python train.py --encoder_activation="silu" --fusion_encoder_qk_norm=false --residual_init="scaled_by_depth" --epochs=2.4 --final_lr_fraction=0.05
Rows from block 18 of the image encoder of a small model that answers yes/no questions on an image's attributes, named by matrix and row number. Each number is 128 + 32 x the weight over its row's rms, rounded and kept within 0 to 255. All counts start at 0. Numbers have three digits each. After the name is the row's rms in percent of the matrix's.
Before each channel's rows are labels from the 100 images, of 14976, where the channel reaches its highest value: "top examples" is what is common among them. Only what is clearly more common there than usual is listed. The data: analogue clock faces. In brackets: how many of the 100.
# conv1: bottleneck pointwise conv (encoder.blocks.20.conv1.weight, 128x320x1x1), inputs 192-255

top examples: minute hand past 3 (54); minutes: 15 to 19 (54); minute hand past 9 (30); minutes: 45 to 49 (30)
conv1.88 099:127168115080173099166124102145101125135180123142134113154142110153112160149162153117086115132141127166167109132146139158105080126122165140181151170121148086108113177132131093105140135090119162

top examples: minute hand past 6 (81); minutes: 30 to 34 (81)
conv1.42 103:136156170075130127055121197114091143162134110156154122158131132128156083113162106147149089068143070112135146165102115091159114113134110106091081107129095124193115112152095110127191184113141113

top examples: hour 2 (36); hour 8 (31); minute hand past 5 (28); minutes: 25 to 29 (28)
conv1.17 096:118129070111153168155130098185119193121104099155109139115119046098158150101160153132186100089064189150129111178113130089087150089091119134124141044126112099139165121149136147135158128173156098

top examples: dark face (74); hour 1 (52)
conv1.31 101:131135122091136094094110118134107135120166142103132197089138129101071061155104179155134121093132062123151152163159110078121079150159039097142135058132102180120140121099189139077142151161128126

top examples: hour 7 (52); minute hand past 1 (45); minutes: 5 to 9 (45)
conv1.83 105:136133171096143113146117146154110089100121068106151095121168080159138169101129190177124137111153115133113121133108147065135157127121074133146121106118144151167099126147112198141163195122188179

top examples: hour 7 (44); minute hand past 7 (28); minutes: 35 to 39 (28); minute hand past 4 (27)
conv1.89 104:132176108148179142131134140112120123151129145138143121153134119192133154109158126110141099112092127131159131085123100029104117132136129142148100181086157126113101142161134194126125194129106152

top examples: hour 4 (40); minute hand past 10 (26); hour 10 (26); minutes: 50 to 54 (26)
conv1.108 101:156145141155168103069103152169070120118102174135114133088094148128135076166127134096106160151160104133145135181150123046145142181128122163126092116132124118115119110172148100159218135146070204

top examples: hour 2 (45); hour 8 (30)
conv1.13 099:127129132072132145131118133145143154087178068093128094092156145114102167143149137183120095123067092153083167122093113154162136122095119146171103098130127120129108096180177155131182167157156143

top examples: hour 3 (65)
conv1.121 101:142104165104075082093068134088137122165117113149186191102142133099194034108096120104102142105180154098126082058126150176103096111086099115108117181201137131223102133122127116107131130157131064

top examples: hour 9 (84)
conv1.12 101:179120183128129131104196137160072093163127125107139111071143060135110050104071097089152123168146160160148125122159137137133122124123152121123141106116180116121166159141148156138144175099104192

top examples: minute hand past 10 (38); minutes: 50 to 54 (38); hour 4 (31); hour 10 (26)
conv1.113 099:156177146117155176134079090128071140144148104119131097086128135096144079133077145176159155181133089119125119109112157135089100148110146135161114103110074094111133158184069141100127167153092120

top examples: hour 3 (40)
conv1.114 103:107128165129119129139126122155099112134160178117137140138117111129138115147166090114096126178147157081075140174113099099118173109097151119149123155114124174101164116124134124106129117149130128

top examples: minute hand past 8 (57); minutes: 40 to 44 (57); hour 11 (29)
conv1.62 099:146090157054141132147103102156144150149116081154097127118103148125085175143168156158082156105150145135091150060095051080107099115110126115143106113148102086084117123150133093084108179157139163

top examples: hour 2 (71)
conv1.105 097:049100104144113134110101134123091149113128118105144125106133086142144108090137198131188150116120159107152139159155133144119144118116130133152141067149094133197132100130147135110166119115129093

top examples: minute hand past 6 (56); minutes: 30 to 34 (56); hour 8 (39); hour 9 (26)
conv1.57 099:119152111180120168112146144124215204077102108140145120113129133096074114103142060150186090152142138150099151168125112132114129133152099113126118134100137104166087115152142212149055113099111164

top examples: minute hand past 1 (89); minutes: 5 to 9 (89); hour 9 (32)
conv1.91 093:123140102080148173076103162110127151151121134152151148122190146127163095091165152133086141119173072131123135124108105081161130107110113152148181094167095177123154081115166143120165134139112101

top examples: minute hand past 8 (55); minutes: 40 to 44 (55); numerals (53); minute hand past 7 (38)
conv1.26 100:130064080099155109122151114105123117192150074123074072071091077117088094158134185138129121103160109082115127074122070095159113124084118097114050136088086035098125190129178076140111142120099134

top examples: hour 3 (47); minute hand past 7 (26); minutes: 35 to 39 (26)
conv1.43 102:155132121112099115118126155152093112127128112170139094130134161164118108127140129123122105136137158125167157163158158148151150110108157156166176141076153191185147185081150111097077201073113180

top examples: dark face (77); hour 10 (76)
conv1.4 102:128106154156116124127062152142119078180100120182132098170141121164141119144110128072140133086141113101070105157116084141135168104155147146108105097127107152111149150140118108115129064130176101

top examples: numerals (60); minute hand past 8 (32); minutes: 40 to 44 (32)
conv1.119 097:135091119123138082148119138114104139136132107112103100123129120135106097120168133135172135081120120152104104100125065128158141094124106160129150107109083056144154187167136124158145122151162135

top examples: hour 1 (70); minute hand past 11 (41); minutes: 55 to 59 (41); hour 12 (30)
conv1.49 098:112162104144094183117132066114154146090114090136162145117120102112146097124091089166165181120098174097135146130097155184113194099161044184138167124092054120150122181092117078112124141100093140

top examples: hour 2 (68)
conv1.55 095:166074127067128173134118114123105102114171105087124141097125097180154113145145146145109165140058111185104138129140090139131062145121127158094095115115095077171140148117136112117144114138119118

top examples: minute hand past 2 (59); minutes: 10 to 14 (59); hour 2 (56)
conv1.40 100:093096153115141110105083139100099113163125117107088139136097139083144061091106170198155135119157063143098091068140086148109160131129068115101062108106105132112100154123105115125206149168143084

top examples: hour 12 (75)
conv1.10 100:148118087108182126146169104173160107155149120137125110129132102163146135133103123120114108102116107146166148146097164196128175139136147061079079119143183136126088150128104088120106105133101104

top examples: minute hand past 5 (71); minutes: 25 to 29 (71); hour 7 (29)
conv1.76 097:122083102106113150163113122089030171083160128136154049205127149176154123124173140119114130108084070155138104122101061102145122071064002159126119123127153072127104120126107078080124125082154097

top examples: dark face (67); minute hand past 4 (50); minutes: 20 to 24 (50); minute hand past 10 (27)
conv1.60 099:114167063149141082105122113134078116130125160137159151089125131105150080140144174100180104110148105146166126128158129178091144187086070163135109114097051142116133131133075143097153119165137073

top examples: hour 4 (52); minute hand past 9 (36); minutes: 45 to 49 (36); minute hand past 8 (29)
conv1.34 098:126164139176143207138140094156163107155124200177105114202140117124161135082110084181114149117208141130138112098134175151175099119170088124089171130163130136118079166122087095136133155126084183

top examples: hour 1 (92)
conv1.39 103:148102125137156072136129125101091107081146139062112127097092157142095122116114121140120111078145130150115104177167129171144196124123149103154140104104120179166151104121067150041099146136113161

top examples: minute hand past 7 (38); minutes: 35 to 39 (38); hour 4 (31)
conv1.125 095:152145145097146099154152172159123111062127153133166084110156138163115148155162173120163125168174125105132155076127154100123129145137103078144107136055149159087137128123139157069178121140116145

top examples: minute hand past 6 (80); minutes: 30 to 34 (80); hour 3 (28)
conv1.52 100:091051192136120148106121152126131144132102161117122155100172104102113135134111130172173097122169126146149123138145088083116148132144120151183112149167111140176145134104129131081115124092120109

top examples: hour 7 (60); minute hand past 9 (36); minutes: 45 to 49 (36)
conv1.6 101:127155146096186174184192147168162164074165110152117110139116137116095183108159143109104124129148148124144116146146148131119132106108143125157104131094115113057087168147138136065128125102118153

top examples: hour 12 (70)
conv1.8 106:096174163127159098143157119142168174132169170099144127121106094132097089173156194146182144093114032104137129142136148126106127097134138161154067126157121120198117083120130169102149135195130107

top examples: dark face (63); hour 10 (57); marks: ticks (51); minute hand past 12 (39)
conv1.104 100:133086106116088148102100109187117116145095196154108158112126130122145148084123113139101140199117120116081107153078092166137127097139117129145119141137170127100124134122104177111121109118151112

top examples: minute hand past 7 (42); minutes: 35 to 39 (42); minute hand past 1 (34); minutes: 5 to 9 (34)
conv1.14 100:100110126119103113079101166141126112049099155155157127052131069126114111101131175102180116140106085096091089088104085051151091137086050140150112130137148068122123181134087106098118106167113118

top examples: hour 10 (52); minute hand past 12 (40); hour 9 (40); minutes: 0 to 4 (40)
conv1.101 098:112129173129122139051132131104151158148097107139171114160152136125192099199129136102100105160155097177113126158129181114101147144112201171152137175093111116131122174152129133124130140154144100

top examples: hour 1 (57)
conv1.107 099:130122112116135121116142148136076155108135162148100169077128136165120154146117140132120143182103100140174064187146107134107216133121157143101098127154074131113137091124049147129138133125166135

top examples: minute hand past 11 (66); minutes: 55 to 59 (66); hour 7 (39)
conv1.28 097:131089130148135137157179139115079124151155089134144186133115124115126124131143154176085117201098166171178109158189092118105130173108117155144151142131176122104115163186117188141157164112079105

top examples: hour 9 (33); minute hand past 10 (30); minutes: 50 to 54 (30); hour 3 (27)
conv1.124 101:163123131129117141105117107147156121073111158141105125130085088211126124159109105116135130176105134112097105120093158128119108166135083146160186103107095160133160159113174129082163157115140169

top examples: numerals (59); minute hand past 10 (33); minutes: 50 to 54 (33); minute hand past 3 (31)
conv1.98 099:163176120146122154118144123145054149152216108196140079158120104120137163084153149114078098145125077156146112175187119099121096109186147132108116152155201136104096101125116115134136129173119094

top examples: dark face (88); hour 1 (84)
conv1.100 102:130164161123087126082113174100091119112122145118104125107156107079140091129146097123172106127109083165101131156180116104127130129134117178212111122173084118171143090181109172128154154108140102

top examples: minute hand past 5 (38); minutes: 25 to 29 (38); minute hand past 2 (37); minutes: 10 to 14 (37)
conv1.61 098:135138101137167188109154129128176079186170081123190135111104123135107133078144118143126125052071123191104087133124149117193119182188119162130181130109105118144140067100110059140173127138119113

top examples: minute hand past 2 (58); minutes: 10 to 14 (58)
conv1.18 099:165143186101128120170110178102114081157115140106152137077176122166159197108142139167157168185143152158134134139126163161108155099192088108127152142170157180116168138139152134151145150117109131

top examples: hour 1 (56); hour 12 (38); minute hand past 10 (31); minutes: 50 to 54 (31)
conv1.123 099:128093086131151145156207175104111125103141114163113096162087076175123138150110187143140132152101090134128162130126153107082101071153108159151108127105121108198100113174142125108096124136082115

top examples: minute hand past 3 (40); minutes: 15 to 19 (40)
conv1.70 102:116120125122154141131164167167161126140112122098120126133112132170158178101129128137143100187070128179162157144120122146140127109148095120157197133114165123093130127140115101123144122116135117

top examples: minute hand past 6 (74); minutes: 30 to 34 (74)
conv1.63 103:149190118100159127064124168144105089149170130169128115123132096112168103085202168065131150116144139124079055110106135111121129096102151147162047101103148106154095086099056114104175156146095139

top examples: hour 4 (43); minute hand past 10 (37); minutes: 50 to 54 (37); minute hand past 4 (36)
conv1.67 102:132136124164119199130174166095140103116156121120176148088127091178220140144151163087144154140140106155139060095139130188113134135194085121163143108119144144124128134126070098117108129174090067

top examples: hour 5 (63); minute hand past 7 (41); minutes: 35 to 39 (41); minute hand past 6 (30)
conv1.23 100:126086110116165093177098152155147103123099120132141110153114126106100136088121170142139140101081091158056177126130119123131136147140150105170101161026097146177123115116128151122075110188101122

top examples: hour 10 (51); numerals (51); hour 11 (36)
conv1.51 102:124159151121111066132109150108065165142158134132175142110091111139138128074199101104140106157117104101117120174103081119150123094145099101156125131122130153121115180139152128104095139109170087

top examples: minute hand past 5 (91); minutes: 25 to 29 (91); hour 7 (32)
conv1.87 104:142080133125130085170091098096131095155102070121093106113108132169111172081145122118173208123067139169171106158151115129125085142145101155139129158115158140113165152145130133110129088133145097

top examples: minute hand past 3 (45); minutes: 15 to 19 (45); minute hand past 9 (36); minutes: 45 to 49 (36)
conv1.73 098:128172154056165137167179128133122126134110169108177144077125100133134150093172103104169137193127143119147122200147153118147173135110192182122170176123138188205153093134097147177173157076109097

top examples: minute hand past 12 (59); minutes: 0 to 4 (59); hour 4 (27)
conv1.86 098:206153151139109145104177178132111188155113088148150127126136136123114158171127129147094154186133108161129136064124098130106115142156063166142119165173160168093096115183133108084132117166130116

top examples: dark face (61); hour 4 (36); minute hand past 7 (29); minutes: 35 to 39 (29)
conv1.72 102:178079110196140168101126122163142089140117171231104146102166103127123114109111074112104169127149107147068103137096094154184163116123157122134092068124130173107127111105106130116094100164134167

top examples: minute hand past 5 (94); minutes: 25 to 29 (94); hour 7 (28)
conv1.75 099:089079103123118143162092139137135163166135098132105087100126065171125167064127156121164127148142125130104140130126066105145135130083112116134146115118123153074122097159107094086164146128165078

top examples: hour 3 (83); minute hand past 11 (25); minutes: 55 to 59 (25)
conv1.1 097:174099169071109077142108091110055120143139136155156164167092160131166095166172084079154146166129149110086065165091180150164137119143103124124185147106152186138171151098113079165161101138154128

top examples: hour 8 (83); minute hand past 1 (31); minutes: 5 to 9 (31)
conv1.21 100:070136108102120145143158127171166176141169111128121148132156144085107112142109158186107121131105169164116133087080124156123118112184075118140089134148090106137070172063109136161110095112113107

top examples: hour 2 (45); minute hand past 2 (35); minutes: 10 to 14 (35); minute hand past 11 (25)
conv1.3 098:117147162187117132146134161106134146121139091105134160087108159137153134116108110219119192080144126132117177164151089100139133142154136096187139084123149202162107077106169119100176100161097129

top examples: hour 1 (62); minute hand past 12 (32); minutes: 0 to 4 (32)
conv1.47 098:139127113112118164123130178165101126081153122081144082165157147108115151081170148118129091110100153139136138109154154109178191113130089174132121116165123064158115073153120146141152153136157113

top examples: hour 2 (68); hour 1 (31)
conv1.9 099:135144129112151118129107158126135128146075127124161131085155089136127053138151163154133174077095087190115147139102169155124106105150122125137153127155132097152111155173151173098157084123134150